config.toml
arch = "unet"
model = "class-conditioned image diffusion model"
dataset = "procedural textures in two colours, tilted and lit"
train_examples = 195000
image_size = 32
horizontal_flip = true
conditioning = "class"
objective = "v"
cond_dim = 256
targets = ["ground colour"]
num_classes = 12
cond_dropout = 0.1
norm = "groupnorm"
activation = "leaky_relu"
weight_standardization = false
widths = [96, 192, 384]
blocks_per_level = 1
scale_shift_norm = true
attention = true
upsampling = "nearest_conv"
init = "small_normal"
residual_init = "none"
optimizer = "nadamw"
lr = 0.0016
beta1 = 0.85
beta2 = 0.99
eps = 1e-10
steps = 14700
batch_size = 96
epochs = 7.2
lr_schedule = "cosine"
final_lr_fraction = 0.1
warmup_steps = 730
weight_decay = 0.09
Rows from block 6 of a small class-conditioned image diffusion model, named by matrix and row number. Rows with one number belong to one channel. Each number is 500 + 25 x the weight over its row's rms, rounded and kept within 0 to 999. All counts start at 0. Numbers have three digits each.
After each channel's rows are labels from the 100 images, of 14976 (inputs lightly noised), where the channel reaches its highest value: "responds to" is what is common among them. Only what is clearly more common there than usual is listed. The data: procedural textures in two colours, tilted and lit.
# convs0: first 3x3 conv (model.decb.0.0.convs.0.weight, 192x384x3x3, each kernel summed), inputs 0-191
# convs1: second 3x3 conv (model.decb.0.0.convs.1.weight, 192x192x3x3, transposed, each kernel summed), outputs 0-191

convs0.46:454528493478513538521543414515502556547565518435406548503544532539535544542534559529548563531464536527546553556501495523531499548551529547512546528468469489501529484443495519529502487480518479478509520507502470532511524540483497529523515552464495521497516528482490531511492474532518492514507507519520531556525536520519540490482505526513481445462533505508526504495516511503543507495476526505490445451503488516502507511516464500472539550503470549524560539498532521438501562492555468530543517524502598528470532520516485495568499531504528516531495477502448564541521467507535481547
convs1.46:509501496477553505502478473472517472523490493503482494523483489527465482508494494453476515481509462516544538482497520447470510500512516483492493494535485473498478537509515476503519513496522533531499533511494487502514494474469471496535554466527470493465508493508494513484487441514497483506503501466514535490541479449487538472510479515447481459493480492478439471519537512475504521474539506497527554490519424495506528548510506490491504471496533434507542537497498509545498499450492491525459511460513528499504485494475513524500501488520515497490521484505540488526516554492508512451
responds to: grey; ground colour: grey; pattern colour: red; ground colour: green

convs0.8:493483596527472496514526485507501511504519553537550534512529523502495496486509507550467485487518534530536468524502509545521442519553428511514486527491519486492513527523501509493504513505493499476528499504457462471521539494500474497518529537522478528503492483473502519502477507509510512477502511447537488510479447499478497468518465489497457474508522507469451517485459466476477497448496500458480520452483467481474490466488539462508479463473479529500525475474448488488484478497513460496497462484489472528453491491490485508514515502499518446478459489556379461474500474465458460477
convs1.8:529473474525522479489508508482488517520471532482565503466522521511537458541473497518510499477528506485494516495524508485500540490497470497483456507551528480475482520543501535516496476489521500499501536484482502483498506476566528531514505520509521498504505495517493494476520527486503552512526544438496488527485442508483475545423521482491568505509478485501499501527508534543524514484503521452459506517429507514541519504526537503497470501535506462540520495495499532452493484478521450518523478498511529503496503476488489503512501521497531541513502515488500504505478496460489471498
responds to: grey; pink; pattern colour: grey; ground colour: grey

convs0.17:494481462485564571501522505517487500434477483522461516531486502530536519554500507467492511537509539514531533484509545509496512504498481521492498508531496468487458521469520457484495505482482477496471513458493488486444471503502477492470509505471507468521460469497475496514500525459502495528504436469457485486447503480484464491422493506447521449473500452484482525477487460509494465498493485478509474515462514483466494486482489505534473532489498464478495474505508534521510456501555482469521480505488488482496468538462523547470505523532493523493505497501473534496515446482491492528
convs1.17:494521518510490497495506511482522539489484519544427539532541503478496500473491470499521536496492482565514518479501510472515481481524532519510510530532507487460499502545511502500503480470510459542490520510532495496489544466517507448500492534534473497553519502490481458532493505512511523517493464514511477489529488524485516483432525452548514479511460542463525481490499460498467464494525480548451472457499506526473518487449493539505508511501511516496536478531497497490507500539458519505493467508476494487521492486542513489492488495538477530515548504470495488480474497504474530482
responds to: plaid; grey

convs0.71:549468552499508530519515485533543494479477530490439484489493490505501518512474510498531464507463529469487525476548446529493507472486516516509485492536478487484497458457501517491477491504503489493506510478522503509494477514511487499483508492504511487515484492502512507484490467491508476511509496493507517481500471502494475494487488492491493487486489530500485490467497480467493479491527491492503460510493480488495497481494487503579493488468425477457497565567485480475455465527515456471492484485470466491454474480469510486483472454474449473479471484514473488468439584441462428475
convs1.71:504522528539526511537537491497534503520481456525483490556469515533556506481483486465498536505498495479480495499487529468542497499489552490469522513484500488480511497498491474468496523530490518500455543539467472498510503523458487530499524538490480453467517517471511505537520519503502517490517460503455523510514498542524504529482482565501513492524468544509472496504501522529496505457492499454471506506500508524526486502477493480506470487508526482474546485482501510516498474489474509460456492507523541490507473521499534534515529503522492497500468467452520504541559559486555495524
responds to: black; ground colour: black; mosaic

convs0.151:498512517463514501511526530538448486514516505350429489514506513539505472538504527487533464531513502499514508485557552502513512481513492511514478426492457495447507438514463497479459452488491429482476477461495443487451486545476449475455469515515486486468465484479451487460478477481472446455511546490478490476479506494529518492487494518482497518447525492517508525516478472497515502489526512493504398482468486484496497484505523499478494474525404526498581495498505526506491437446523496454508497499506469514490449482497527526514509546520497485492498439514428449461458504449512480461
convs1.151:449498480482471474493532473545501487517533467508542553500486509473527512486501499517536503479480507486511495508511503489479491478480490500513506520520520527502486505500501503494470477530499551494484459540440480573521544500509468466521494528516521493498516542521501483535477471466557508552491549493507483538500483476492525515499475460473470464508537496474544506493479506497507458528492507533500469529425478492451495527509538468512525480496536497486540511472476496484524516531502465544485494518517529505512517508482512489479525521487509473530527499512498487509477542462515487457
responds to: plaid

convs0.59:502480496529470538514508515483513501507500509527479537483486490530496498512508528477495500498509497485509469501533464486522505524496469503493515510515471498487482459492496511510506470514495492521506527489497524500477512488525519521484489494471502488531494466489487483497498482506478479463497497472517496489492491513486506519517493505485505516519495525486480497493485484457514485496495505491496519508503503528519506507493525509491499497500456495496500485510502501500534504464493465461499518520500455466526508528501490506474500476518505497505502513527519501480507539505503512488
convs1.59:523527527494529485508476451466548507564488492514482504509454491511477516489516468513478517510542468521498465475488472481462472498464483490475461481495453497516485532520516499486522515467538531507494542499514542519474489524473512484500542500500493482466501498501495467532531508483457536490487451499475512492561488483516456493525470493478486475501488502502497459521580506529486498529519533471536540509511515535526486523527487540470501497504483489521512538533529525464462478466489463551502486535506527468490489485541505490509529503531521488533521544491485518516503525500490511492
responds to: black; ground colour: black; pattern colour: white; pattern colour: pink